From a checkpoint of a small sound classifier.
Model: 21.8M parameters, mfcc input, arch transformer, norm layernorm, moe expert_choice, num experts 4, layers 12.
Rows from block 3 of a small sound classifier, named by matrix and row number. Rows with one number within an expert belong to one neuron, the router's apart. Each number is 500 + 40 x the weight over its row's rms, rounded and kept within 0 to 999. All counts start at 0. Numbers have three digits each. After the name is the row's rms in percent of the matrix's.
Before each expert's rows are labels from the 100 clips, of 14976, where the router gives the expert most weight on average: "top examples" is what is common among them. Only what is clearly more common there than usual is listed. The data: melodies that start on their tonic, played by one synthesised instrument. In brackets: how many of the 100.
# router: router (model.blocks.3.mlp.router.weight, 4x384, trained with AdamW), inputs 64-127
# up: expert up (model.blocks.3.mlp.up, 4x384x384), inputs 64-127
# down: expert down (model.blocks.3.mlp.down, 4x384x384, transposed), outputs 64-127

# expert 2
top examples: the note G# (93); reverberation (64); tonic: G# (61)
router.2 103:476513491509524490551496565553504543520503554542591528568522487515525425568515527552523490569559522524566561521563510621573545509508474444510555475500534564457473482501516538477496487501526572
up.0 082:487478490533459562459486497539464498501470496423525423547551472517552544467528481516488450538512455474509555492494460484550436545510505449545465496510468556476533478594454505521457522507579546
down.0 076:514464457529512484512458485466492450452475498509525507500478462499565450506498517471473497537505474509528511524504608425510498475483483439544584547473571455530513490517470521540470521516525524
up.1 099:425544520506476467481486567497523443502519516509493512546498543386505442579532485437454557471500572571522518559491479536535568528501466482448459489520557492473393511494496466435503502582486533
down.1 083:486558512406417523531573432415468439478451521539528510544445490619511464474516472509446524520516553492516493520575492511432393568518454478429501529528450492505508480490518556539514523505485501
up.2 101:467553461513476503475502502539541477543480492514546648526470460464562412477552505554477514505472551544467510487501489479470451495498418576559451599486486514460533509459556457519490504591521534
down.2 103:489565534459542491619517541422507547472488487543460511475442502472435564450480525491579508425524495539495620523506519501515501572548444532531541468485561476450483433570485488467484502510443579
up.3 099:505470454505503506520517468418499481457538443515466370541522531474533476522546581503491551503444418542495583492468492556546507471450506537506481502433506513498456408544550449486523525504473451
down.3 106:511428504451431519504463487452533532485471538558495549477466508519452517434507510533486488442546499440521457506513507593496536522525557487445487475471553557507551451471559507536471420464544503

# expert 3
top examples: staccato (69); bass guitar-like (51); tonic: D (28)
router.3 086:516468542475491389526497491521485416478460529515489387498500487494492509450466501434498530416482486494469524530505429448528519474483496507470473506482520481511473494548485516498461500455505470
up.0 091:494568472521430536474521540546476571503577506579503521512530540489532477399493477459533500453492526523464473504523504464527564550471538447471558448517534538556486530566547483577515453528426520
down.0 079:411471434506539551493500477439499509437453473434511494485467542473485518553557475485444482484486515427517467559467537511491488538465520521486594479450470446441518445539516542501430452478479431
up.1 092:481469486484494488477472462442498529566455502513561446494527519517492491554579487464485519415505483523517484497612479515507601515541501487478537459467480507392528454614383489554546489466503524
down.1 095:521514480510462481524504578521513412479479473485519430509518549469477501472510482474428531529474472465533546494412489497530480471464480444506491447506473518540473485463467526578496414513520496
up.2 103:494530522505505523535547528493563451454558377446478494482480510447474467519519495507461484492548473529510511423513532552465559529565556627562490566424544469539530551452452501491614511493482567
down.2 098:469454547482537479529552456582564454563494481511501501478453453440525460501442492445475484481475508541537492447509482460464587474470491443469520539498501523525486503547523495545521552466502483
up.3 095:500467469486435528506536545455537415551469512441456463502489447433485523543486450545497469467558490548505437538527526509557469534513516484502517497501491459469517470475501445490481488475466576
down.3 094:517524417488562480481521437484505533473437478402544567516472474412525529481430507438439461614490485405474561524539467496516491549447519528542490500558545420518497521532486471520499530432465521

# expert 1
top examples: mains hum (39)
router.1 092:558482522500505493493490537532539558508505566544538439516498514492573497554504549467560542510493466526483512460453471501470471533545492492507455508551549481610456538536492519502443486499509518
up.0 097:531469467479514463454485487499521449509474547569532551525515424533509471487510498511494521452540458586500492570477508507513469484468499465548551479495488523525509496455468511480496515564486505
down.0 094:541533379495522481478499451539438444529537460462473503571488424455434531492526566444557435530494560451555550533504510493554497493530508473470516470500442506525525439488486459537484492467472525
up.1 096:434551471476494488565523466471539478473484506450480501493457510522502481444444462519478541407463472497468480493428538515494514553477485509414514546449505497475516525469485538435498516483547461
down.1 106:492469544483539478514549510436452482564531503452511548460544543511490480498512533442487536475503576453485543542522531452473492485469418478424523418455471486472444446506442517447463485481431518
up.2 105:529476525503541520506551457449473525503524503431541516537456451550522486541571517463560463481581477574476509480506498500444535510537504498510487465464461464507551450566514524488536539571532464
down.2 114:491465411443611454501414474517538523488534488458546478462491519525556474524510419501541546469461556472415464504440499551551452494482471493455443488564514481464472508401466490499493512483485416
up.3 102:440517498457469542440499519500486476466514441478513560520539515473462460575461436483534553460526497541464562566489525591452509499501506569519495513496643491535417478402466527491557427506486476
down.3 101:498407509501552496479482560543539557557472509475527498534570528456492521486535451493485476571537559486532490455515466419588463508482554454463559482508507533516555446552512468528479514523568547

# expert 0
top examples: the note A (72); tonic: A (50); tonic: A# (36)
router.0 116:477505452466488570458430440416489533496513378423419584425473496510437505481523464526499473486468506462497406491507579457425493498494552532474518491488464515450532537470489429519546534538461474
up.0 091:490511507565460444538439478494531540497520483541511535512511434543450431504457455503454451559460625575518448528499488513536479499490482440449516489523502542535533487553505514455424486478553518
down.0 092:495517519471501474535517510430466523515538509490541576447438521481454468436527501509539520411533505442462489473455469459496605541481502418548451506496487464488418550392522467525511477497510582
up.1 101:496461520439545456475414460529480528471526546490463515515478525506479514548561435482462476490478444583499416531536570510576407543509404521506527473409505467488544516523470558535452546511511452
down.1 104:483516508445480541603543530574416562490552433521509395551506467554529412510517426402495496467438560493518467521538506512549564490450509518536461514590579464499481531503458424520451478437472445
up.2 098:506511444476558497479475490443503480540519590528493501599598534480449487485479452498507483521553564525540511472460473474594534506514441608482544486532511503477487484501491477542514495501433552
down.2 097:478498488511498425502445465478507474508454551505567429528568461501521430466538538475503457492507457579439505501495565487506500514545516494463562581484537458545504516533554453505479540483438409
up.3 105:441519480523515471519524476445445475512471456482537461537467425569507440496539459524512488501481470526524489530496530491523465435556490522510448503497508503517439502556578532521562514562530515
down.3 108:464556498550490468516438539535442488538584474532496521482514395522488554470464483545571505469461502553476483521435475451533587541524462479505496508516508415445612489450454513494476499483510567